config.yaml
model: "sound classifier"
dataset: "strings of digits, spoken by a formant synthesiser in many voices"
train_examples: 39062
gain_aug_db: 10
n_mels: 64
hop_length: 160
input: "log_mel"
spec_augment: true
win_length: 512
targets: ["last digit"]
num_classes: 10
arch: "tdnn"
norm: "batchnorm"
hidden_act: "relu"
depths: [16]
kernel_size: 5
stem: "single"
widths: [192]
loss: "cross_entropy"
init: "trunc_normal_002"
optimizer: "muon"
muon_scale: "match_rms_adamw"
learning_rate: 0.003
momentum: 0.95
nesterov: true
orthogonalizer: "newton_schulz_5"
adamw_lr_other_params: 0.0015
max_grad_norm: 3.0
max_steps: 22800
batch_size: 256
epochs: 149.4
lr_schedule: "wsd"
decay_fraction: 0.3
final_lr_fraction: 0.01
warmup_steps: 1140
weight_decay: 0.06
adamw_weight_decay_other_params: 0.05
Rows from block 13 of a small sound classifier, named by matrix and row number. Each number is 500 + 40 x the weight over its row's rms, rounded and kept within 0 to 999. All counts start at 0. Numbers have three digits each.
Before each channel's rows are labels from the 100 clips, of 14848, where the channel reaches its highest value: "strongest on" is what is common among them. Only what is clearly more common there than usual is listed. The data: strings of digits, spoken by a formant synthesiser in many voices. In brackets: how many of the 100.
# conv: pointwise conv (model.blocks.13.conv.weight, 192x192x1), inputs 64-127

strongest on: "one" (92); last digit: one (90)
conv.57:446487524491519508531505532414522535545598538480532551503547509499495464500495478476535460448521427508500487436583486381485488465508517483486496477514527537515513549451507553485509525491485515

strongest on: "four" (100); last digit: four (99); first digit: four (28)
conv.142:448480488551497550519584557543496507492513466461588472513454435591535520536474443529483514518511477509531519516441478501406375455544505552483488486464538473460529567566527506484477523489468455

strongest on: "seven" (100); last digit: seven (100); first digit: seven (26)
conv.154:488482536467538489461557523500477563559546532501444503465357533573397537487456516489458518473548461477463482472609524543471513515457485415509470474505553458548523508531466512546506502531491510

strongest on: "four" (90); last digit: four (88); first digit: four (35)
conv.160:459458489523428489510560486551550548572445452464519528509459478403548494565458496433511518434500523510551558520538435508481528543516420545434463561432481560484562524524482500477532482459472449

strongest on: "seven" (100); last digit: seven (98); first digit: seven (35)
conv.161:430461551499462543469495523463450587454433581477525495504499478447412443440508488480410556470531458548462570510501438509531516522485462484481501488486478536467514466476452541503552454490466504

strongest on: "nine" (97); first digit: nine (89); last digit: nine (27)
conv.167:503478481430410408461514573547453492475556476479490505467485549493433546450443503476476439517402535501488537552544489446513491555544459562548515501509520502467474486475493502572486510443430543

strongest on: "zero" (74); first digit: zero (33)
conv.92:540547487463465511562547513432506489443418493449548526471401526473480488554475606520471532571502476485480459491472517521454505514518489543426482543531485485456529504482556503585496482541511563

strongest on: "zero" (100); last digit: zero (96); first digit: zero (27)
conv.85:487555547560502578575486531501569447511507519431469526484567525579478514568504509500460500505507570526426459523534568476487472562483506515483537467472497473514513431486457545533507508495455500

strongest on: "nine" (100); last digit: nine (87); first digit: nine (37); white noise (31)
conv.178:486501446448539539494459501513488481477511516544533442572486488458528554484584504538498508546536463466511495475483470518498419496514532552678495505565504498468492516571463514482493521585497472

strongest on: "six" (67); last digit: six (58); first digit: six (25)
conv.23:567544507429525447490458484567497466498462490513412476505469485512519474479456452470488450548460571510537486484486530501408461549504490485426510493479446477478419482539507537459501464495468413

strongest on: "nine" (75); first digit: nine (34); last digit: two (30)
conv.58:394405517437469500553526473532497486498438495538478510537519528455458501426494500516566492454513550529519501525557611548450451451464496461515567517495465480491485527532520449443464553505523504

strongest on: "six" (100); last digit: six (94); first digit: six (33)
conv.182:470450491465475546496400502554489479462456524505429435483475476593453509556498480527619456436544548491493416479536551461495456439400515507491469512536498470527498440573494487506459462531505470

strongest on: "eight" (100); last digit: eight (63)
conv.41:590543515516525446485462475558525536478524486469455542502523442545494480549468424505534436576466536510506530440527507460477433525549470503455496441474452432531518501527508498404517450520407575

strongest on: "one" (89); last digit: one (86)
conv.183:517515557508505556499457497484520491481458498522472489482459468456539483428486474565518497542515509503520447507468487536500370444512504438465458491455494477537513573523585484481536526442504456

strongest on: "three" (100); last digit: three (100); first digit: three (44)
conv.90:435500451530533448466554534504459458438450541442479508526492485477520533587503478460513482465522516513581531479538468537514532555573479521485548506507559522472548552554519493474484490477471564

strongest on: "two" (66); last digit: seven (32); first digit: two (31)
conv.98:459538518459480530526602467526465544446486582521591445556487472484487508483462488463521513499479461473459445534527485462445490453482501519538501553505462523538469436505478482539499510504495568

strongest on: "three" (94); last digit: three (86); reverberation (71)
conv.159:448493605505466528551478539482442437565458440507555525588578495519482469522454528486542470527452553488474523474511492499535478457474519511559502561482492482504502482460381487501515524475516476

strongest on: "four" (100); last digit: four (99); first digit: four (34)
conv.171:430426511565457522449573503474492496528511507467447439529521504496500449523533510510444511523577551564444522499585450473500438466530544521481488466505499529544494502477444539480516495487494531

strongest on: "four" (100); last digit: four (98); first digit: four (39)
conv.135:482441518531491531533554485575437553483458479504490500499506430523503495576460469509484435425527543543566458509475444439501502481448481548460488521497464547629438524448526527451537483464532472

strongest on: "seven" (100); last digit: seven (99); first digit: seven (35)
conv.108:475389527464434518448510530489497540485521533456508508528448509514446528479468536548498529534514433523480449519575529527479453435488505502464519465555469525510510519452479453435497481485444491

strongest on: "one" (100); last digit: one (100); first digit: one (25)
conv.70:488461500478500450567468459456488511492594536502477609555495490526565521517475513554486490544556462512562487478453581465449478435533603470478499473476470462482542471541456461554487521429498508

strongest on: "zero" (100); last digit: zero (82); reverberation (61)
conv.18:497524553561552509563509483454595419453513522415417443485505501486557468497454487544465463524523492592459557521467483448514466481562434443490476473468524522521519510454526570487449446512516485

strongest on: "three" (74); "five" (68); first digit: three (39); last digit: five (34)
conv.60:538471489490466543477428523483528512464431526504429531439490510473493485485464488488404459582496456495462491480492511486542556490509415508402490476566512442585518524478424449533507487462506469

strongest on: "four" (94); last digit: four (71); first digit: four (28); clipping (25)
conv.42:441490577501504449575572516570399547465371466564520501454472468468480493555492465508520521416461581486466444522487541558458523507501466466515532538490495519514499528477530466478533560488546501

strongest on: "seven" (65); "six" (57); last digit: seven (51); last digit: six (45)
conv.76:439503543509452462481472506464488526489596569516547500426496455540462415455462492459546460455505483469523435497490539489515497482456497498500504441469523526469469432522460499463476465556430453

strongest on: "two" (89); last digit: two (86); first digit: two (33)
conv.86:473496532454552547459478516512482486459501489482523513508514492554473426489494493494499415474469522521459500481465522463462529455497475560461468438480493507463442483559516529548515472428524466

strongest on: "one" (100); last digit: one (100)
conv.186:490490491436427493487446519488517493578462526500471604538489493400487505567496507490469577493501491510519510540518573514475518427511521479522494514521517468580493493559448511530494514432496498

strongest on: "nine" (69); first digit: nine (35)
conv.45:388514542483572510510478445558480440497489517524503473536407488528486545508470496501521501601505535536433505460466482507463408399470572426497572450474406510440425508544498475529546495467561560

strongest on: "seven" (100); last digit: seven (67); first digit: seven (42)
conv.190:447408571454516506527469486491470591495500511531495506546467437417534514498465526515428532513490537528449531478512516560481450488502495518601507519483470522488492440446539474432535507579496501

strongest on: "eight" (99); number of digits: 5 (48)
conv.174:504454507544491493501500519446473533521429435497502522501477519448515453513487530459461425534508496505489529539470508530468560531475448496503525585489489493525456485472529522542475546507363517

strongest on: "nine" (100); last digit: nine (94)
conv.189:449465497562536497492421546500475529415499480496454471481534479464563478509552431479512409451552615489489478463419471460433477470550534534467507518513548507535575521516513504479442468486479438

strongest on: reverberation (82); "nine" (55)
conv.69:506478503420557472497463518498476543402506492636515457497432480448481501526404485427486503555493529480523517459518488462450452473459475505451547476458470502503508571529547464443451509484455599

strongest on: "five" (93); number of digits: 5 (50); first digit: five (44)
conv.40:520535532458486547530494457490524498535470529470501474494460510464478474487492520518577495474466498539516542541433491564471514492583484500351527475566519469482503473536568535483487475448496453

strongest on: "eight" (100); last digit: eight (75)
conv.188:458545531511527510465507510506537446429528461453400521484495527530527501464480503529484444451513444520576536507474493511503611551538495506472490486491526463502494502510484512482468466465565479

strongest on: "four" (100); last digit: four (99); first digit: four (33)
conv.84:518470448600447501543566488587516510522486460448506441484466507529553488596485524513457526511529487488600496458561462456475484441457550548458518571499515548436573504513498490444513508466488523

strongest on: "three" (100); last digit: three (94); reverberation (60); first digit: three (31)
conv.119:479517497490496450570551519518496473529464428526477468460522525504521514443487511541457482489465478439552613519497475523565487478444518490440513528562513514466469488468521457573492495438454445

strongest on: "four" (100); last digit: four (97); first digit: four (38)
conv.184:509543514529390528470551509551479500490515537469496528473436516471478468543438450468478499524515516519546463485478479555485492471461563450543491467458549515542522482525508493516461506552502510

strongest on: "nine" (95); first digit: nine (51); last digit: two (26)
conv.113:455579545489473553598424488455468463433447461531479529522486459505456546482523473434562554447509525467519487505445475514453487457471436472504543511555414541554479515487548481545499507514512505

strongest on: "eight" (100); last digit: eight (83); voice: low voice (53); first digit: eight (48)
conv.164:518505529477516550460468490516507490445434491469521473447531529499503469529445516500460534513525466504513516463503475538481512536427538441508494471526468448454570454497489516535504414540500502

strongest on: "four" (66); "eight" (54)
conv.116:485482525514488520481475475494496508398438519486500541458510570577513431562566472505384451465476453476512474516533504411494495451507495573501494632509505481504532490487475455533481480540457479

strongest on: "zero" (99); last digit: zero (87); clipping (27); first digit: zero (27)
conv.27:477497548513519453523534500474522524552540459439538459528555448451509519491477507516503548487519491519616525472455549549542477475517498528423499463461507432506552527464550518384498449463540451

strongest on: "one" (100); last digit: one (100)
conv.138:523493487392523464456440546551492510482420533517464477504497408468572449509432455478482490466591497437518465505519561563479498474541506534508489552459488532637466488559519476502524483536546490

strongest on: "two" (100); last digit: two (100); first digit: two (36)
conv.67:570410537500469522443481495456501540470546503490497570448480480483459508417487520507509555508468442567518376462515487529547481466525510551512509486473454491445482531457478484572509481463449508

strongest on: "four" (100); last digit: four (92); first digit: four (28)
conv.123:499542521534482524477523513589457527570420467576468455433444472425531498513451479502452556518541497601611487510517466618511434472563541481488481509456503526525544526497442471488535521517510593

strongest on: "zero" (100); last digit: zero (100); first digit: zero (25)
conv.132:402522462483520518551504522503520490538543538469507480479460517608421498576420466513523395515515498468472496514450609463498490471544445479503498478485515506473512458515503539526484533499510483

strongest on: "zero" (100); last digit: zero (100)
conv.150:512473489452555429530508514504481490517440474424505526475463557493371494502498448475528504465538439533474508492482522457570446572504497491437452495493514462536515531453475519422478498454504491

strongest on: "nine" (100); last digit: nine (89); first digit: nine (35)
conv.177:476532540476455436520521525553470478500464500477543542538453512474575514540529519528494491509559446509496528469586484548469542519475492527470533480586504495505539497505522531525520421542523458

strongest on: "seven" (99); last digit: seven (66); pink noise (34); first digit: seven (28)
conv.158:497512496489464525469480428519480471519429480527532411485432409505529446549508477456506468519555517557444457521563491462460419485538489521487523550524472534552519478487442515512500482478523513

strongest on: reverberation (71); "seven" (59); last digit: seven (50); last digit: six (34)
conv.130:495505527538459506526521484489470499496472528474495473518461515583460472550486449507475453484500500528494417515509525509471431448527424479435479488475484483439495481534510515428522464464507599

strongest on: "zero" (53); white noise (30)
conv.149:492510510468496510514505471577526497498368526515454493508494553460448563499473513484541519511484540483566489520441500525460503550461463513456539481570449524523472592471473461489526455504533547

strongest on: "zero" (100); last digit: zero (100)
conv.129:514503545477580491524471518460532535509533569479524461526512451453496544503431514438440434485509473486460546463487562571473500514569473481551504529488535450466528542481488463469493478465432494

strongest on: "two" (100); last digit: two (100); first digit: two (37)
conv.65:483411490459514602457492483487521477498452510546552500467495413494494505496478471530491512496485464543502537488502466517494530512495508438490482442527495572683504582483455502564533546465417487

strongest on: "two" (100); last digit: two (100); first digit: two (37)
conv.185:497489510493568576436500494463484511496496533466476466477493447382479558502443500482479494532518460487512476531462500518523491493556536420459496454485535544522515600492529493475491528525439441

strongest on: "five" (100); last digit: five (93); first digit: five (38); white noise (28)
conv.139:494482517468504519549491484575465547502450524429419459466516507473499509478501465523475464523476502526477532435514500583493525477486516506532499500449505569494544548452505532498470549506474530

strongest on: "seven" (100); last digit: seven (100); first digit: seven (29)
conv.112:503499613511469488531529489482463533469555542481465506456465522356507451459486535499474510446467440536516581511558475554447520521514483480482538507479511470492531431460525517495490482480516540

strongest on: "seven" (100); last digit: seven (97); first digit: seven (41)
conv.187:498462478463517470422473552488494540455517476457474460569457497547455549453537447497429480459518463540494536528429520521574539527495539524484446548521505521494511466475449544495460516519451475

strongest on: "zero" (100); last digit: zero (78)
conv.80:440545566512543560501541540480566535507556536413441426500513528494397499487442475515479524502463494535575515480521529479458537501524459460492449423498493489444454481508498522513544464468420508

strongest on: "zero" (100); last digit: zero (80); reverberation (74); first digit: zero (39)
conv.141:509634592476569516492546498481537514476445528515497538475558491513484506400523463499474457487495488485563477435466539487447511529518426486468503476488510563543523469561481451465474465571476504

strongest on: "nine" (74); last digit: four (34); first digit: nine (31)
conv.169:495544484423502506523443455564535518459456513393489486468473510485528490545511462515464485464554433498473558600416484503477493542525534562471508527497520457479538444440560506442511480489395442

strongest on: "two" (100); last digit: two (99); first digit: two (29)
conv.175:452455514493499558534477541448491464462537482520422478484531489502483535554557464540498482549412548497494509497533478485493481493434531467523448508472520501550533529485520508502440495465409515

strongest on: "two" (100); last digit: two (100); first digit: two (29)
conv.107:498488482587556550527547549495458485465526526524469502522503494521523439522410531482466464479526484538462459491442457447509583525500489507504444509541538521487515484521459524534497497515487536

strongest on: "zero" (100); last digit: zero (54); first digit: zero (38)
conv.43:485472492469458487608548518482488487478490564450496499466500475490468552578493527497588518448489477635465451503485581461434478505550517544514482450479444516541477481480531470479501455407442478

strongest on: "seven" (68); first digit: seven (36)
conv.109:552507525518522542565506426524477480497429558444551550411515438476465498474507439470569492412540497526490473509495488557468545400455467479529475529478436474525463498564478507522525465552513483

strongest on: "three" (100); last digit: three (100); first digit: three (41)
conv.9:587482430454514540526447446494434488463525535539479416494553517480470523596439509478468450526479541465516541413450517419461460535536463513485519457510518539460538539552440487488482515485520513

strongest on: "eight" (54); first digit: eight (43); muffled (low-pass) (31)
conv.100:478484442525509467563570467449483493529531474450544539518498556489516468525543490512416476415515503423455469534552481490548470536541499518544543619540512465525476469448451469430464495458562441

strongest on: "zero" (100); last digit: zero (100); first digit: zero (29)
conv.181:442552534472495434542494508541478462517489540436471564517521487498554519555510511474496543511560472523431424480543595411490466435459487496437513423520510481441444494520490549550547450452445489

strongest on: reverberation (84); "seven" (79); last digit: seven (67); first digit: seven (32)
conv.117:480503574540517480500468534457512514530598495447487502534459484551537503515499474469495458475589570502497520498532540515525461439475472449529460491549554533516516453480513528436446507480500436

strongest on: "one" (73); "nine" (70); reverberation (60); first digit: nine (34)
conv.83:526459519545537562549454538492399448519585502497426496477547490459439490492514419518511545519512514456488568515477507525516556510502531532491469372529481489445512521465474489438439534402597439

strongest on: reverberation (77); "four" (63); first digit: four (32)
conv.140:536458570540492518468486473424506420499457514449524525573459502492410458493545476520467486493475485504414481528493538413483465516549466525530539594553478461553539485438533503486458483496486481

strongest on: "two" (85); last digit: two (72)
conv.46:546482512513522573549482456528510542537481595586444472487468484559510550467491466536532526453524484487514535497425506497439502475506497428495537479445479553600523549477458479496577501437493537

strongest on: "three" (99); last digit: three (83); reverberation (74)
conv.89:559469491476492495531473536504433453536465457508667510518504510475471493568467464469491491523499504530528518520547533539538504527475494488481523536533538524519555544517479398423489512466443446

strongest on: "seven" (60); "nine" (60)
conv.14:556474498536483485518539514479465431487489456647517505465485553488456493534500545471518487577413514488400582514548481559452456468501549461492490509476493460442512513551455515541404569430492452

strongest on: "two" (98); last digit: two (97); first digit: two (41)
conv.48:472475491527517542492463538484458474472491558450502450555501442454503514470568502544471426499532518490420489451492483496445540429460461538470514508570485496614462505469447564598506492502431485

strongest on: reverberation (96); "four" (62); last digit: four (54); last digit: zero (27)
conv.106:488432479545487456465512482513466472533542452543520512454501496438457499490569481489499627444441471489538480485457442560554521535433438498498493475508508447465436473478527492434411546500502578

strongest on: "three" (100); last digit: three (100); first digit: three (41)
conv.179:435458501495521449431529547535429440432481537451480471558499488537483459633483537564445486427504502501485533505539481523424533555522400537512480478462469497470457513466510429479479512452511515

strongest on: "eight" (100); last digit: eight (72)
conv.52:499515509421507473465515470507495438474502400418484520483501444462547516529454492476490510481528477511601508448552519520533483517471543511432453469455477510483453505451508435523547489512485458

strongest on: "five" (100); last digit: five (94); first digit: five (33); clipping (26)
conv.153:468496575448547461520505515447516488500517462505500470458534514524524447446510480574543483480518533477549508497475412440450525444474523514510496478481481576446465558481543475521565547478509426

strongest on: "four" (84); reverberation (63); first digit: four (36)
conv.37:475478495555560478544520426477473552585570454497552503539535415485466542552515464509577486495506581539549476531507529557494526455513473475474543589510508498527547506518607534539476555533503470

strongest on: "eight" (100); last digit: eight (98); first digit: eight (33)
conv.25:477521551554552472419505496482486436464514469530433528486551457504473546569509469502412503470490449507547437542450467509493497497503580478515518510435549520485508518486468523534404576494526466

strongest on: "two" (71); last digit: two (67); last digit: zero (33)
conv.103:444476515495517484559493486495518487506466571535484527517531490501528465453441465531425460465559493504433482502472534507483469490541484441487519485528523467478419460476503536456525523392527464

strongest on: "four" (100); last digit: four (95); first digit: four (34)
conv.94:478444502518497478458567455508415481603487453446499486452494549523534539487567488471532491486566540443548443555505486468464507477504499582517502539495464494476501494529522537503481517526581430

strongest on: "one" (100); last digit: one (100)
conv.34:431482534524502495511538553496470499490498526490525528585460503472517456503468523512470499515556493487466460468483522500549490489481448511482516522564480483470490523503482444499486520551499527

strongest on: "two" (100); last digit: two (55)
conv.133:488477516480487522527488468497460552483463484532529539472384485566529577503495471527488399509461511459421496489547519458506517456493469464503536511486459514590503502452469569550516535471518532

strongest on: "six" (78); first digit: six (38)
conv.148:486459516491425532489462534465502525455481483515534491510433500448515525528493443485515518552469488499480488531483545482556477520482454484539590464566505493510528554559531453459505479438529486

strongest on: "nine" (94); reverberation (66); first digit: nine (45)
conv.5:556518490434540503523451512498497530458502520486523452477430483525546563476484552450451496498420547449477528479514482494512475497437505485492561563515440561529528484529520478477491539531473544

strongest on: "two" (100); last digit: two (100); first digit: two (41)
conv.3:467531529542478557548505496472498630428542499457480522496484524504444462450519477540493530514499501499459509499517480421511512471493459494414470544509542486384486588490532570528473516500495497

strongest on: "nine" (100); last digit: nine (99); first digit: nine (27)
conv.137:436466424414361529480498519429518468538519504420550521548538465481523498494524482497501514546496520460485565477529459560493534462519520474408455436458540539503459483497491519518478509511505482

strongest on: "six" (67); "five" (64); last digit: five (57); first digit: six (31)
conv.172:519612488531514446509448518480472513501408512459466549524510533461463502543508447493500489462476445484433546539496569590472455518535546459492520518461536508497450474477509531453519455488459480

strongest on: "six" (100); last digit: six (97); first digit: six (37)
conv.91:515495505446421439481420484608492507458455505518458521552485477563446487506480522497476512535463493516521489480468535498523479493492469435511505427508486469471481475572506467513481548498534471

strongest on: reverberation (73); muffled (low-pass) (29)
conv.191:515466555482505481519493509460473413540493527493575443455467530484517443397518546458577539528476462488497516490489465445528402456471513514524502593520544564458472499489498493506531502501448522

strongest on: "three" (99); last digit: three (99); first digit: three (38)
conv.131:489429502483434496458583546472520502528535446502473447558474483530484486522441514491557476522538501499486550524447507543497487532522447496492479529502504471437545512522498512517515537469500486

strongest on: "eight" (100); last digit: eight (92); first digit: eight (43)
conv.134:527513448485534444483426521514566514445440518509489502448485443546502547479480382453506475526540532535514539487510546484421511436524493479488498484470483480474511436588503490454465476558560505

strongest on: "two" (100); last digit: two (97); first digit: two (31)
conv.79:462534556462505491493438472502506516476486521449544518529489509501457518493451528433470465414534446487479537517518479533488535456382463470525498484499531526394509583464532505463475457488467509

strongest on: "three" (82); reverberation (82); last digit: three (55)
conv.62:482490519424465498496575494481463480535522520459524461479495532409443467572455446506536512530520560531518493503488508520462443473512445494461567485499481495427470430413540525530529465479507518

strongest on: "one" (100); last digit: one (100); first digit: one (26)
conv.114:418515492495558570486424521439417542582560525480482581543487415485556476548533457542406462481547510504452564500522420514539417480542530524449459505532535485537558491496501489514456498476472471

strongest on: "zero" (100); last digit: zero (95); first digit: zero (31)
conv.11:495485500517543400529452465430514502489511551481456520531486454473434541533544521500448512471502457494455481491461582560442462508576449440492488478439506570554431421510481537509542509453488457

strongest on: reverberation (81); last digit: six (34); last digit: zero (32); last digit: seven (30)
conv.6:495495468521523473553507447528604383460442568474506475514534450502416507580542520529434486540526561500471561506471479541520439475519483428455477445560476525459518497467494471512526460480523545

strongest on: "nine" (97); last digit: nine (90); voice: deep voice (55); first digit: nine (32)
conv.54:488469423481542492541528501472464484513468447421517460509493503513563459564545460576532487506557485520467497513474481481451472498450513471479531477461518431493453465505552539496477503508472580

strongest on: "nine" (83); first digit: nine (41)
conv.101:520507467440568520506566468537450479469462531533534467425475524489509487549537533510485488498478491514458533504598549482470507456561573491528593470547434488495447513526598440488471500468475504

strongest on: "two" (66); "nine" (58); first digit: nine (28)
conv.21:525500552551451509511469496517545525518475473509550529494499522467470537514548513486483515470450520434455531509484466455490458468490533517539533493478416515440490500543558417497493399497463521

strongest on: "seven" (69); last digit: seven (61); first digit: seven (26)
conv.0:521438555387502514519507464527515553471523486459480461481405497473558519491443449492497446436458439496519570501471494495472516567469513462478483512525493522562458470495456485445483454503489471

strongest on: "zero" (72); last digit: zero (67); last digit: six (28)
conv.66:519451522575466414522470474503480440418482589464516613529608550488513510530521486531501472464536531497479509502432630568480454489507524558462480469480519539547461421544500497509433489518488483

strongest on: "three" (55); "five" (53); last digit: three (41); last digit: five (39)
conv.36:516508515447478480562518461451573536481499532497506417484544404490489522514474510535489456510472524492432446560552534510515418476495503510536475503468557565592489488527477468499532436481501454

strongest on: reverberation (74); "nine" (61)
conv.44:572467497466491537488468475493534553480532472542524529445452534557480544565466437483487488486526580463496507527517543436517390553444556455472514467484504523595504527494542552623509494532567489

strongest on: "five" (62); "nine" (62); first digit: five (29)
conv.111:595422518510480521474546522411456511441569541522502515500464534457445567527480525495424495500510517499461496533503481502479426475459408541508537536500492492469508474505522498413470486388449489

strongest on: "eight" (68); last digit: eight (66); last digit: zero (34)
conv.13:467428509493511453456488556513513446539561536506471516498522462467522524497552477489496538468577472452507473532491481553557443565566509455480483492495550455558560477502424499557539512529455474